From a checkpoint of a small multi-label audio tagger: widths [192, 288, 432].
Rows from block 6, named by matrix and row number. Each number is 500 + 50 x the weight over its row's rms, rounded and kept within 0 to 999. All counts start at 0. Numbers have three digits each.
# short0: shortcut pointwise conv, stride 2 (model.blocks.6.short.0.weight, 432x288x1), inputs 96-191
short0.81:496562447575604534537487485479582511552500527441484570458560421522464532446386539597420469486586523475510466484496483407491478559524552551427446559497545427416545446485441707525500514527505527542578506487482461527454549570505526463506453526458535468507437466456526464453509545496472571371
short0.82:514508466534429512497513466497530490486452514488325500478421533512477433520593467501454538464476564459562494485393502419490483529561493480503554490486521457490597453516518441481492463495421438535446548420527489390520495490475500454418472499476472560468470514656505485475397467462463470469
short0.83:485336479548551492476556528554461498444554568469528538513486467472461487525471480553509509536489439536533432478555529500493602542513439467533464516500330489454512520481569427585459530478499488498558462519497562479478416450443564499407495489500531515435553524407506548481422563451527589528
short0.84:412468572430468533452504511457382425500515487546512486500423452424560502487596559505518536500535510586465484529479466528546608557412579534543580483493439467544422454549513480511441534435536467415537408472484478424611419472512452548523511479452413531536496507446380424510493478446494504584
short0.85:463649433519620476481482555491523494471539534462524427482481527586540463553547627508492553523603456494592507432506394432461474505507525556485425513445422368453499502483595400484506484481491417505487472544575496457587533605446506512579427441452494435487541471465433416483465516515520479473
short0.86:534548518483410386502521506494510459430582504493500505560522449576545513456459519530486473446551446543450423464510417534473428492489548487458527549478483604437460531491465495461562570489590470523521432590397617472563573491439472491450524409536523455515385485483442484435534481633473488459
short0.87:520478552557498492484490486470467547553480484332498432476583539468529507467560600454491477541453477515486528408537489406423523511503492555458513458469405481446496546499434546558474481478486516505476506538485581489548536471533520588558479416468570560476525512509501550522503439470461447486
short0.88:528375523546552516467497525452469556495510588491443502500520499516495539504555480502392401450504478377497434420515495484476517608684479457556497504547402493522494490462517533482508607444517481461547471434509530512509586485519363537485506416433530547531528462463518511508604585512492482478
short0.89:534519485474606503491463412508464610528457506559430457464504454418487527491535470537445575472589600524508519476489529566478493530538468561524405489513477522515539457629600490560491510536522531457537476470599472492509456420531545608461583447440477463543417465480570420465531556483491435491
short0.90:373543538481442460530495464452480445454518489570453612520516568482395572544596452512502499584556508508445447459477543401577485516476474545478454577449476408529500363505458506479526548457475457516569519454496525497483502563577511462541509478506461538480479468481488490364438513466550480420
short0.91:527473541551494500483589551470504400378445508420350470620542483494521467460499522488512546514523537488533604500474527542490441521519404436461608487516497441644533550547416511509491538544485457465514489506481593519512515540438491498535512463476602584518472473447489431516486467512501509463
short0.92:460541505469556522500503472444443524486571528481603481476554446479490489517547441535499483489499500532544542635512406474526505562471491520507475526493555441530467470500573451582531446518523552525511517587538487472462419426348501547460555560543489432382500469521478496427475468506401730486
short0.93:474529568544398511497511472434491502455457548512529496488463400506357499502417391466436546514468457521488495496494524507501531408531439502539469500504420470581588461413493548425499430499502435497430381495439459478520432444522523553405487391540481512556563463390500590513580474531464425488
short0.94:511534492440545506475521463468562507441503476437445521522519448471530495503472523476431568514458490507518463483448445530495507489453506541434459533647468515496512496457449560513347463479488510497484481582483483544488518535444480526548511549521385639465524451387469411555446491514469471537
short0.95:446494504514521535419635512453481474462477482565473501609493535523467442463631516563521487557511461513539575526478398525554447547432513469531490491514394449619463544562423494557495538481576349498482596557472581473513450509424489534470499487495494570535515403411472471443511388621463442411
short0.96:525490499591453500458515458497540480486510499439549562527537508559433501545542514564477410582516513361498392450444549431418448461368502499477471462632516513500579507442521479454513537589520488520518534565492497573455550520547550471504503572496469485527527490498469392534450559491512496515
short0.97:500543498524519463492528589460467438524478560487512452446465499487467476526458457387538566530566460518483480437446470518447538502441500482425560546490486517495523491558723427560499484542456442429529451515554520548460419534536553524500449514363456484485508502450477569425491558409546500491
short0.98:509525427514527387521480484453513530465491553523451443477439523419479408515447507516494559400588480552523425480481547574553513404525481601543411571554530466479483429547481506587520450506468485455516514471452480445517462566447520415491518505529431525472468440427512576552469526441442478471
short0.99:431481478514453503544475505532542480593419396556540502566393526504538511540483545343507482605545560477450411467537586560443486428558440366490567460516570376549532485373545484480562481521579472589476447600542433577524514490495494544484481383493551493559471427448466559449494528474491426517
short0.100:483540557566505458471498569533490439533506537498502541648381405613446496423560546452371415474525498504525499517474478434477540529507503443470491495542573422473566362558435633486480529432454468489484511509431517513533488656498512495487429467500581492458385548510505549487407515514456505384
short0.101:493457472574477560459524504480459444449523480425429486552606483556482439449468472554540533458428458506541541396424499516499491553475529530436548427537532435516576510538506524527492550500551548486409541452522489509587511459337482388506636506524489515493549579415521478530522396520447410520
short0.102:489398542525455408519467525450555495527470514460484526494532513421510472471383437564479567483581487529490491475491609497450505562508501485606480451544532476471514458541577458543511475538490509484504592400529500518528408518458416446450504491454404508510521543470496567576498493467526498443
short0.103:431526477450427543495430549518505487460492470542541484469426532445489543551494511386481500495527436532421512465511493545420503450515498569523490465572549518551509496499548462547492540450567571532428498536425441509492511540541491532582517506475439665517516499435459509507420483470547528595
short0.104:458444517387511523437509563478503461519463513487485484454517451453554481558484482388472443551484438463484528416480488488483448502592500560533498511496520538515510491595432550470538451478463569494420475432531592474538493462561577419472497491477557529545496471410508534494525517560524371465
short0.105:441476386502441458522515502517598435507543445487456484494470448605431548546476370597547490476529433479495538419448503494479507451537474543538502547438559516453511606481527533533504546590469418454432490466440475490517537497485456506581509399484569440578563558459523538502507526490554487449
short0.106:509508530459536527549477549529555497476512467527480606527456540499548473494523484474531494493552504371479520487504437540519561498450536444454432540520524489436537511514512517502514458494539491490541505529479479468524422494444486521480524459473537502502469440525549568505582513580482506464
short0.107:502437486506491471518465501496449470523481423460492465509505363427456560543486429553519560509467538526526537381438492467552534546457512520457533508523593430462497424442599475483536491554469656442567463393439491455432360425488504450467515513369442537464509513458543541563468465485528484588
short0.108:497511477571479477574480627478491416522490624507549523548520514454499489521498510472479475465481372401485493437517612547435533477462525405462511514622503522572514508331501465477540506503420509447512412568503472499497566550532474532484542484452583442501492507433553552453551514424477532506
short0.109:472533507548543616508546456501500534496454510441533489522596540490557473433499505474405490510532489560574598481521496517443540517515632587405538470438516473393458481521556485571536563498463456467518638499449457506342414510496491498603500531415446490495534534446536558487522479514504426493
short0.110:525461506531498473503440492553553398528415531487491467517600451469436574496375539539441511449493519510495448445549523545532465519496468534526480541517524486503433511435589486505504575527424556458521506464480483481533505574467527438512473474379448404488421494662450504501595492395487540531
short0.111:521482448474456530515458496479477554481537470477562489449459440417501464521432558483482491506436517689492463466459560527455513516780452487516424554543549474561538549482475542452494580456527504479475461526500545507584580539517371508444486545472531492540495535471520466482575454460469527467
short0.112:451488455636533499509439619506472425554530502464485557399531472408513485504535559511568514429405490558543494344479585532518519468514576418424602498529471381416607497435519452585536580473437463508486424458541455558491527485528538491528452576549460431499572477406421521561495438487417495467
short0.113:526590533554460370502462471504554508462537444505537552446450468504460466474447522564492446520512511578550560390509523509485541476542557477484498504503562422472507561525436510538520543512488541428535456463464470497452532631516450515517397491359542460424522459518458493576523462477546545480
short0.114:517467527523465524537491478467534478529467526545606513416496527448437588502506533517524546444531469546475538500355572507536524491475480449479477474473435495506465530630499462529492479457457359514452551565533474543502387477482525549458487521473502486479673531526474520506564464523532547473
short0.115:487565480526461512413551434561556473502604536422543537483479523464475450476378528523501558570518444527531491536417600533540542511514453590521467599502536442503421463632472543417497489441508477567474520405617494516432430550505504498534487450517465471431468531467494554500470509545550552459
short0.116:499485553423488469517547439472575460582503536373502406539517545447574515518480539443474544498532448526473579496484531474490523463489535551521542564519479512423422507552470484410519549466535451443507529574506526488477504462460459621454445505463540565490452565483472460542527440493550445459
short0.117:485494523536457539519492503533499514507515637486484493483491456530515506511459518533503482613443500478501507554487489467533441473469496531539500572504558558497459464551519540548494410536420509722467506502524445513453471507476544593511508566426510443464503557446217518456513452463474547538
short0.118:465577601477527550545460421477475468414500513524432480507472553529381467500520335478492488538509485437555503399505537428438460473495481570515557496494445496432487399461479537579486548582473521493568580535547449409473531501369524513552581481503476491542451559538531529473431486459475463422
short0.119:513432472486455450458538510527476480483498579570467462507505505416513506445469573536492538511534520437556597492521469433473366491479525499499569382534405477485410479549419517514582569558425475502422508390552589490484584494429546359517458447505433462467556551532606498506551509545489415460
short0.120:476506464586533535487506528488467544430414623494386498542568523529491408518477533503531493436510492542492479583453511498470485521490388493519468410509478498755654527477486421470554536464571513473448492462503529522591471496427523495501637466523528566503525575379548483507525407489454380561
short0.121:568502461376532483509470327521571575550528518530490485386435547486518459453506537403481469451481565514511511512566415509489536472520498511516564550444490569492360540510473525506494592501472578449367418523560451524420508550503475518624510480465509452533548451539465502533537528492543308562
short0.122:520531547333483553531548495568572598461531458522432492502389511536446457548570473444458473445487517476467396579565512477464572419462495500508553604554464502479549541456535450612451487496417539513518459529467487452549490464509557511512538473471483554539528508524467520467458530517524490496
short0.123:523498506569573543580518468496512532457579528462455451516440612483415420489379524564507477495529517489486445466503510395427511539508553496524558506560458541639493467469468498527483569491470436495531419469569553546587544528404523506485536562540578446483500543404514548502433483527367546457
short0.124:530393474499480504514569511385467515567502539502448532493490477450513486475414522512493383433541545465504500451473437478518489549426528447500561476557484516538453473536496534517502505385485472522555478465532481511514551519570451541437478489516618439510540492475538483481578541457552503516
short0.125:517605445418325563456444516473504481482515473502458484476467583604452488550558517475482521620562543466513522511480511408488475530491465526493503545483450386468524364497482433395479497473449464534504472413431525413481495614524497502493366511535554491439461463463424518476406475451507501475
short0.126:554510464573466479490464438449545551499528490509446426535481536499483445483545523500422515556412517463525566464565444424488481473585527452470578536562520503462503510515456531513498493617390517526451420464504511536609589499510462556526501462539487424521493478459489488551437435531394550544
short0.127:464457422553447609504559564448491441520343468499452516486592581489503451522398464407551512442488491502425517426457545495478506530510531587437500507525521473542534484486511484402504485489501498471557615504575457439452486462478524304487573512511428576462481531471531535527466448517525463474
short0.128:521503441443486555436510452500486458551417445469403474511519531564483474460553393563516453515525378458432514494499550549358488512532572592506491536512496482407459530613440538523511486536529480536562522572656453408383477435519492550496466471464474538600450411476537501542558522543493464453
short0.129:538413510586493527476459533484489422525530545482498609520447512475389476509469591616512516531478516497464494504453576379520541544488480483460583534481408536550516445440499593522473490543432561484524563552587491456458498561552490497506431545519497479513432430476502440523555455493497574601
short0.130:500513441467402555529533460522553491493449497567403507545527505487565430485468417448457546538553519420509451429507493544546523490464428583492511511437502572528528501505522503530525511585485524489413469528532458445569568528523460490491621472508518525457392469387408553490481486532511479479
short0.131:533542436571456431517522493549569452420500586605449508515511448505447498452462385539499485531538496536498553403418539520462504590488403539501523529526485645539603533380480509545505594529535543481533502514507465407522514517462479456496506485438487504441395538453540437493494523488517525531
short0.132:543385542406534566485454503538595434500474529531486467444488579497506488531473429558502459453450516532523527417502551464481550572469466458551380480485440411508500486501478458557469494505488405529523488517454457553401423461570484433507564614416411596568663518472465482557545465570514512417
short0.133:560536457561523515492423460427556496524504458506464625544503500519448447497532540502534493390485527450532589501507508479432549471447513553481551476498544524428482571492496497521490508519484508556484515438503498552505407484497555500489505607460521450485504383591452557585461570533446516514
short0.134:494545571578486468456511435541437413469542518472466462527551495584467474447441422510466511466451395527595535391402504420475456500523489531404461568445475579465410453391412464489500502427472487554530518501439468364478433420438542479516508507567496512430444451489469612571513454465474478542
short0.135:481483540494522456535486471509500511587486425531500488424438624566492487586515427500452449559492433480458504467508514525388481494488661549482518391558496533574469451566417409591455501493467485498498583551531493429525525446570515529480461570536481483542562493518432514505537623545472474476
short0.136:534525542529585535506595425581596491387492551518472412581415475411496557497520473446466490480569396497593557491456480552535509527402546466558459517482580546512512548525474515555524469474536477454556508598544506505499472483422525544438491476440492592490515489476525563496527526503466364461
short0.137:490460527492426486556467469473466506443423546505493575502403509474494476520450559478556541512463623550492497501467490475496499479442508490549539495531491520501480507557474493439433433459492544462517468461499512443539460468480454452509590489426336517523432516457229510509497443494510549499
short0.138:519437473600464470511451514504418515496491513527490424509427522440580360442406541516467405526512481565514512530442559478472497346557446485503539492475469490399563495441538437504553584497512519415496493487355527548502472508506487491438474569533455503520474467497507504467475403542434442532
short0.139:493466400538523535569396464522595514463478506501529491372569441494577524564551548507512492461654535478477525468410461578486498409486467621474480551486478354576499490499510468530496437488451544392538462535415532430478524413461543516512566396452435498511425450428511508350574529463526533376
short0.140:518538559554477446476520541490484478522453506594512475584471503543506562561449350519492501488428491511514468380503496561507439515542347471507588484521513593429608531433560495495495583508487465600493502473436544616559602508541522464451586462505507439479382610513461542440471413503441484478
short0.141:495526458541535460473499503533524567494518547516517351500510489518529549546523449503416505503495498462562546492564496435477277538635557478526498339485420526476432512485507532563489571432530482489471516498566603564443698483532534482525492521538558499500532533518534508464494481486456485509
short0.142:538521470528486472480561476486508527492472481504511567505521483574520513509477549513407460571464551553509456526513504463415549357405446495473521406540620471523442524502515510531512495482519503501543583429512453447569525512529566470513458564489425558519490478506508359506404446486530490530
short0.143:471459485543485483449555532505531537511500465401507416517502598466567542487500650550518529520526457484503567453556454413507487464535517534507514502487430405565474364462553548544525517443479505439489465575459629566439538475490493645536337434472504543482428461541446448471413398543466513446
short0.144:499481517490626413478467458494527574580491554586504453432477515473461487497484557533475559465563578534493498480458507446453465469463510484460444502527549496475516458670617563495535492574529503461647436554640433514474548489457518588477482538465500434515461488464491389453513505494413483482
short0.145:446574464492501476507462492535691518565496448437469574534451573535409575553558435447550457520511468472362453445515552498482508505512390479627520570474547500470423568411579481467530494512477498482430516489526572504470578466516496492513508537483596500472545495518538524452616482541514466434
short0.146:477525529466363522494580493428540565451461478487551459528510517506537468576534522397585562546513452503512506500483435500500456488522499603473513530405451492505569501520446447418524582451505507459515542579475522487434507436463489625484508374447497495528362501399485555508456529531483439410